python train.py --model="contrastive image-text model" --dataset="rendered solids tumbling over patterned floors" --train_examples=97500 --image_size=64 --crop_scale_min=0.8 --horizontal_flip=false --tokenizer="word" --vocab_size=61 --loss="softmax" --embed_dim=256 --encoder_arch="efficientnet" --encoder_norm="batchnorm" --encoder_activation="relu6" --encoder_channel_attention="se" --encoder_depths=[3, 6, 3] --encoder_kernel_size=3 --encoder_stem="deep" --encoder_expansion=4 --encoder_widths=[40, 80, 160] --text_encoder_causal=false --text_encoder_width=384 --text_encoder_layers=7 --text_encoder_norm="layernorm" --text_encoder_norm_position="pre" --text_encoder_activation="swiglu" --text_encoder_mlp_ratio=2.67 --text_encoder_head_dim=48 --text_encoder_fused_qkv=true --text_encoder_bias="all" --text_encoder_qk_norm=false --text_encoder_layer_scale_init=0.1 --text_encoder_parallel_block=false --text_encoder_inner_norm=false --text_encoder_positions="learned" --init="kaiming_normal" --residual_init="scaled_by_depth" --optimizer="adamw" --learning_rate=0.00078 --beta1=0.9 --beta2=0.999 --eps=1e-06 --max_grad_norm=1.0 --max_steps=9400 --batch_size=256 --epochs=24.7 --lr_schedule="wsd" --decay_fraction=0.4 --final_lr_fraction=0.05 --warmup_steps=280 --weight_decay=0.1
Rows from block 2 of the text encoder, named by matrix and row number. Each number is 500 + 50 x the weight over its row's rms, rounded and kept within 0 to 999. All counts start at 0. Numbers have three digits each. After the name is the row's rms in percent of the matrix's.
# fc2: MLP down (text_encoder.blocks.2.mlp.fc2.weight, 384x1024), inputs 833-881
fc2.165 085:512467495504536465523502503492556505503506474480479520474485468503536529464476494465504544543536776505497462548524488480570491542472520524445567512
fc2.166 081:464542496482514452469543497498555485499493515478511513512516464526506460493537510483497499483553440479421496510560521599534474562516532502515508485
fc2.167 127:351435522503443507453393539475525413521505485495473478542536530523501514503546577481491522493478410517394576512529494304531529532469482445499497494
fc2.168 061:501424486498518450530487510471594490481480561514386538480521468548493511509509474453513487455392459500495485504400488391430469430511488436466478487
fc2.169 103:545559558513518481534498494489522482516494505479509502499492546504425457495477498495542500457551644459541425521349499541474515498606507465519606504
fc2.170 137:547523474498512485530522497506520581486512540496522518523496496471430530531473467452500492496332413522481468482544523468444480466497540503538493507
fc2.171 084:520585540499488517522587504462335423512480473484524523552521517515500537488524434583505481490431516487471519539493482577529522494531512422550490507
fc2.172 080:519503423531532502431390524488683459529508549552549460516514512494490452501568560510498532519448552508484577509605476482560495524538472440513407498
fc2.173 114:512499490494486429478439506501557475455511526498529468508463515448513476473441560513455462401544541475545519504578506535485510482574470464475250484
fc2.174 074:592529445507520468450506467505547535515517440507563460504451479543538502484430564546501475508551763508546488562390503529530554483418451496485364498
fc2.175 122:459478571492505481502495454460528403513504484515537482529482500513474518482556544542485473436452147509452455524508479502445527473490451427486211495
fc2.176 132:557520465515553452536476540491514527486474474503561487490461520521554527486617580488475496521505582497477515482576502763479496476472488457467605498
fc2.177 084:521469549498458526519629473510451500547533513538386555513477431514488485458468487488495482462521484499506513545477467287421496497523528495495391517
fc2.178 094:360501500520461522458426489483523519516507510494488481517539449520497518509510586492485543500473456522385482509433581292522538525428432554510461487
fc2.179 106:439573518496490517433463499479480526517505494491512523504514501489506506575538555499548520573406547501482543470523524596517495504472478572548616514
fc2.180 079:541485504497506474512373475477563510492506500491477482500479548535502519452405476500476524448454420532541501520464516387459521490481509467492359494
fc2.181 085:581467454520514515528585506462335495528513496553505508554485479511466520538504461598472507505427583499484461485490499524497476465492520405532342479
fc2.182 131:468543509496474501516410524565685543507540529469560449489487531506510446512484460520485541507412639479484570529553497462521532539524577365510467464
fc2.183 115:576431457477544454458463492463409481494500506498474517545499491577529500503409499520473530465370380538552424527531492548445488465480518556466421481
fc2.184 131:495431511518482497486526493506504466512510494548434503477428470497574517494536526520487474463517425499562488465504517285463508500482493449445339534
fc2.185 091:514552514502533593556480491534501566539494499487484539478573547532475474512491396519516523566506550519533468495378495566540484599585527590507732526
fc2.186 080:536448488505538523520395510464467479541467512497459515490492553501488504494428482484507464538467576549536455510495502463530503464570511480432809500
fc2.187 064:568424491485499500541484564494644529551506511491549490511528511462533498492544535517513495514452432495537520544441488566535485495479490426475584528
fc2.188 091:414530415486515522488478533535393502502514506531568484489493460456521463533584516538526515464440468499460529479519494532464553484505484515526446520
fc2.189 119:490370457539520510489452498516660518508527487502424435443476544503471462544498447500526532515391485517498558513425498497509484463562548489414648473
fc2.190 105:590480468510501471604539504497495510480504461501536507481483453464550532484520478587510514434421354458616472492400490685416503427505529521443330511
fc2.191 093:468527495513402471431466526499345513514512518489552475475478469512551478453523532507489489485633648485541547564459486541530494491524511513502436521
fc2.192 126:432533539488493566493450530521365503503514519428507536473513525523445528463438461457515490507486618530454479511452483567479504559478502543543661513
fc2.193 118:457520492477492474530402504524699484490463489474517490504518479495547504479394517502512526465468438523494550519473504457558486551458491556504481486
fc2.194 123:480444462492495503495575547534538524510523503553484527465515509479567500483578467474537481566654990500523520516467517577516474520522520508455596503
fc2.195 081:394560476475529477444485489509548513474507515513496509466530546483554525497505461532476545442519720461447507482420454266554546575490531582530358515
fc2.196 136:614555491523529518503646473498477492498527495494482528515510493547507457532454442514502507498413441509575458528445510434500498528567522495550448517
fc2.197 085:507546474520537489529463463542656547480470519489547434463479478467464493548498470465498498469449125483497511443561491667573459533557510506456591476
fc2.198 113:590389533515466483525411517504484486488523478545454510512474530514498519509557530541522482489380523508534538536424503450488454452505542397406398497
fc2.199 136:476599539509465460483520489486445422561514501502556517494515556568478519435494585481495535514528512504468460530501502317404538505461474447583546493
fc2.200 109:493449472510533517467612463497601567467497471487418518486485451518467472483492456510470481507544513505520454461349475363540474497513493460468450510
fc2.201 131:516483507488493558494512515433319573508510561543471518503539457453538545488460453485457500521364298510513463524512502573333474437510501616519523522
fc2.202 088:464543489502510525505412517512549520463507527456494544506509370478462457554460486511522478484485577534464516491462516505617432539467484547545397488
fc2.203 146:535576567475481543497706457527530544510530497516536529501537533491580499505506433512533474513541426462438466467602493449467498570424530511544534521
fc2.204 083:479448500521504542505483528508453437518474503567491497484520583523551560438533557462496492539541389506452414516462448410484528494434469532424404526
fc2.205 069:474532470451547474530572545520468521477528525540465488457466494424587553513552509472475435493602695522466481522408529328531460508513524485513457482
fc2.206 071:465588451480589475492365481544503497485456466541504453552464445477475455555483546588506548477499479521429523511429508507531496562545497511542328479
fc2.207 098:447443473494501504476589516524495468481485447506512504517473495521401542518482539479513553573615822511487477450387478387611518544466479453452492478
fc2.208 144:514372501503497515534526496523457511484511508516449524507495481486500515450549512523513491482618548521527486450445476530469478527567487459452486506
fc2.209 065:415482460445497487518411524522512527479498449519512452503512462467575524559553590524485550486583564494474553535561481529540470497489476564506356459
fc2.210 117:552440517494531452512501482459395500483496491503488535524469475562510502456565486509486512466559536487564468464584495559487496454445506471445339507
fc2.211 098:441589469504443527507510526526606457523435515490585521524487498495488500480547528522489547506548620477456528515445526503619463552517518439579385468
fc2.212 098:495510543501492499504471501471404466532492462466428530507512452504483471501519545522545522505474583517542531539477510543599520525518495582500522507
fc2.213 078:439450427451469493457540500499476495504487544569453487496485464510501507509475471461527466460470307529469511448671491536517469518527500472457419522
fc2.214 078:467565452483460477528548492490509497442486463466526465512486486501457485505560474582517518492434619521496552497392509603529506458528461505505374520
fc2.215 050:548539526526468504514602548461421465525524476539469501506461499518501491488524485519527508551595687441497545529459512504482475499469433522484468480
fc2.216 067:442561507492507553452464509543403467493522479478567504446455606527501520500457500477496528479514436525423434503516506402450496564491523569533412540
fc2.217 121:370440457502460500482442495515505478482494525497424479514478474484481497492528487498493495463571740506515512456382509248531480493509519449488336481
fc2.218 079:515526525509534559503598513519692536517511503511506544500549537538527476509517472482498532597484600507477564494563459566580519546520495485527707496
fc2.219 108:536465546516435504523437508451398512496480485458466522474466547476466542491522501439507458500443188544534455520492457578418495447558474503485611518
fc2.220 116:556390474492519520484434508524491547459505506486482511482509464511494475530461482477512515525505591513533525473479501746606457501513463559433562499
fc2.221 221:477545439485490468504450494530694547503510542512497415497492552450544475528525483497503483453549550481519542448581497419500482486526514508494447485
fc2.222 089:514439524483484503489480508460548458499512505530482447505486575546503462535556573500478509502397511510479545557431463431497508474524476428482534499
fc2.223 142:477351504519504526499503494518468503498513461558427536528484457551471500508572452503534496499476564513488451480454488503519483497467494484438396526
fc2.224 084:493417449488491453477456492522557429497498485529499437494484534508446495526502497562515488424509497491586492548434466603511500453552513472440375469
fc2.225 102:503429517492519503528597472477505456531513498472480543524507534556488505487580448497531507528519440515467506504593475389442480485528481404483567524
fc2.226 116:550553490529494552484679492453572501502504473461495537469490501530515472490420415463524513566448504519493476535558482517505503497532520526521588474
fc2.227 118:627449496534497562524534530470499515519508460533539459507503526498543552496593530488512488488415241499567523517584505532412518380475482478469498500
fc2.228 121:556536531493570454518587494528510469512510488503500483438533539494545511466417533461488483539670569488532488496430488599499552540470523468548611501
fc2.229 104:369491489475488555462397503493424515498485515509461489461538512499529513488521525434522479453467270506393448481550495458404461445407491496510511518
fc2.230 075:479499494504440528465308512561502549517504486491480486485479486465539506462551472542478504483464418556560561494430491306541488493504476541516443504
fc2.231 080:546487568513540506503628476465315441525503567498463538530552519533473476509522458474479488505447294572533481510579514360504507535511497543496590568
fc2.232 100:420472492533482546451439485483517468538477452506446494501514492503480481531456471500494524499412361495456536519323495529552507478497474514487582522
fc2.233 113:571378514530473511547543493511503464489491540492456489490461465453512523483494431554511462404480249503576514506559481473475503439493497525418239502
fc2.234 088:496489492494491452463500476438513500504461512502439470501536512465586480499357514460500508484575593489479503472580481474489475485460471559490413458
fc2.235 137:585397509513529479578560489520642474495518484545421506462505544498492543448511433513523526494561333480572464475386463615476495508535517498415569513
fc2.236 109:496573529509506473512517493462338421494485519422516517541543502499503434564415426470538500517495600498518514487582523470469553500484519527560615476
fc2.237 079:442540512460564466487507525483519497474505520491492508484490454495564507523443489466507502497488270502500442524586543449564485532454503570497370474
fc2.238 095:581498450478484512498345518479403514514466477512602482527479523488542505522532619514520524500459420529554522539600512553536520429484415568529519504
fc2.239 138:481473478500472505452408529469583549511499502503520514485495516530521510548532501483501513508341376510550553503570518518440444413461509531465542498
fc2.240 129:400560476485509496498591475466565471482500543499552489512485499517481491479499533506446478461435396500409476517520472455442497483532534560558391480
fc2.241 050:492494391494460527462555495456429560499478505494505494516519519564497529487550532526566448500455484474519451354495488517462472455568433514479488550
fc2.242 090:521567506491474494525331484507611480457515527450509443455439506456533495493470551539469463420512335518516496540603488407421473495472498455511326489
fc2.243 078:493430470510503530534472484468487550519449458461456462497499514488520520499513453507521449483504429512525539486458499438440496461603501551435601527
fc2.244 103:419518498537462494471414456462560481527511513525467441514557523489497456504445485519473503481435439454498510537356480323540493448484501432489427499
fc2.245 110:513429529516490561497577520480328461487468460510439538505469486505433552485527433512511497505447484536518442500394471542484511474505502450438495526
fc2.246 076:499478439499553496517485514511719487502507510506499525483496537526436447562370464470503535594549594496568424462503514661506450518579458546497743503
fc2.247 092:563456565524467558535676541498477514498469463484535534500530510480512551483600501485530491494589526485484493459539490463537473496502471498508543532
fc2.248 136:612557496484509508503347536516466539500545518486553472486481551542556485454502493478470528523453497502551477563446533600433493495472520556484515507
fc2.249 102:545535453503457516515500511462480509441531511483522502532500485447465494526549453569520462429482647506551460459442463539494478475572512424545200481
fc2.250 071:485520504524457516476482520536558497484503453484562501489480510533469525554543488496517548563461599499508533535439475567584511506534485494507595505
fc2.251 067:601489518502566474494658526482643445485488494546517546476563505541544492442618500522449527502563616508600424470467536517606492520529503467473475540
fc2.252 140:468562453512500480485545505552664521515502505485566500499480461522464425534459525501541525511402619510468547526498556512578533541556539442512520501
fc2.253 095:528422457513519464471474481398404475495490525496440499519516497523438478511453459522526499459411447521518447480482499575395516323494503483482445473
fc2.254 051:552496581517500533522557506451512461553561516471454533474510536485482549544458468484525443514529434579510530461563537383473491483505440468469601519
fc2.255 072:462513543512428460505422519545484461504505478449541485496495453489431464508402521456520518494403545518537504509454502439644511552562454455542542505
fc2.256 117:395469497500508470502584512459385419513470514493493503526496468530480520460495473457495495445650651521415431518537475539434523452492456558523474490
fc2.257 111:615582459546519487540460495486485535489483473505573474511508446473529495488502541532495519518556570498607489483458517625524535502527489526557525466
fc2.258 164:440531486507529508484558533479502458510520545501483507512511503487539560512406438461472503505468523495468434512589487355472520522528490525527484461
fc2.259 083:463578488522454502534526511462642459506497513483543590510499469495455516459478507513500494497455286496495517507498505513458478514564505523522602506
fc2.260 161:565506488517504528485497485484464548547480465478445524478503499498504489527600517495527470546523529516569487492479504549509482478537499518503755525
fc2.261 110:534440508485531519457634486526599537523465511532509517500473498480612521509646535560497460512587518450525529476550484499572478521428515420465353517
fc2.262 123:420476482516519524452528502449478453526469539513472533519580520521442491541433508471496525558446484510463487499456522419543502488542480552508794462
fc2.263 089:558490508536492481516578488528643548486490500497466536509492503524579464483469486526510509495671701478604469475473492334548475520475490467505479506
fc2.264 080:567504509514504544508514497605639534518533447488578512487442543502521455497571472570521535507528721473520531525480553602535527596440494456497330520
fc2.265 092:548558520464478474503420469466404501565535507498542430489485629526548494450436540506466491515521568496478502546510486597360526457420471468554479518
fc2.266 124:473435545531488493493363543434383485527512460543452482547449461543486531453580647547467515478523476529495507504518480430412551455476484493475361505
fc2.267 091:505484466501460476439361540521655517538473497487495496489481506508558484484524565516482525501552578508567547468554504447488477491555504483444439516
fc2.268 080:475560488471531486481608509459599537493479507471473525458521531482512508496491540453461468572588746466516447507495519377389483479493456473546670501
fc2.269 097:466520477487521463494440510588537485497494528488506537492504514483532462520454487472519503538605790493454515508568509449540482630519524487505630463
fc2.270 126:562463424488478542508436491521463618494510446533504540461484432541529547468562511493506521541486519510543528474451486554423470489494525510446542512
fc2.271 065:516502490500529503499562534519455578488519453501500527475504474469528497526498443517530497541504458518473499499503463562507486499480537500480689531
fc2.272 136:408419533475487473481552509477500463444512547462493484498553507461495511540437425473513442491510598482399545494630508568535462534500528477451528496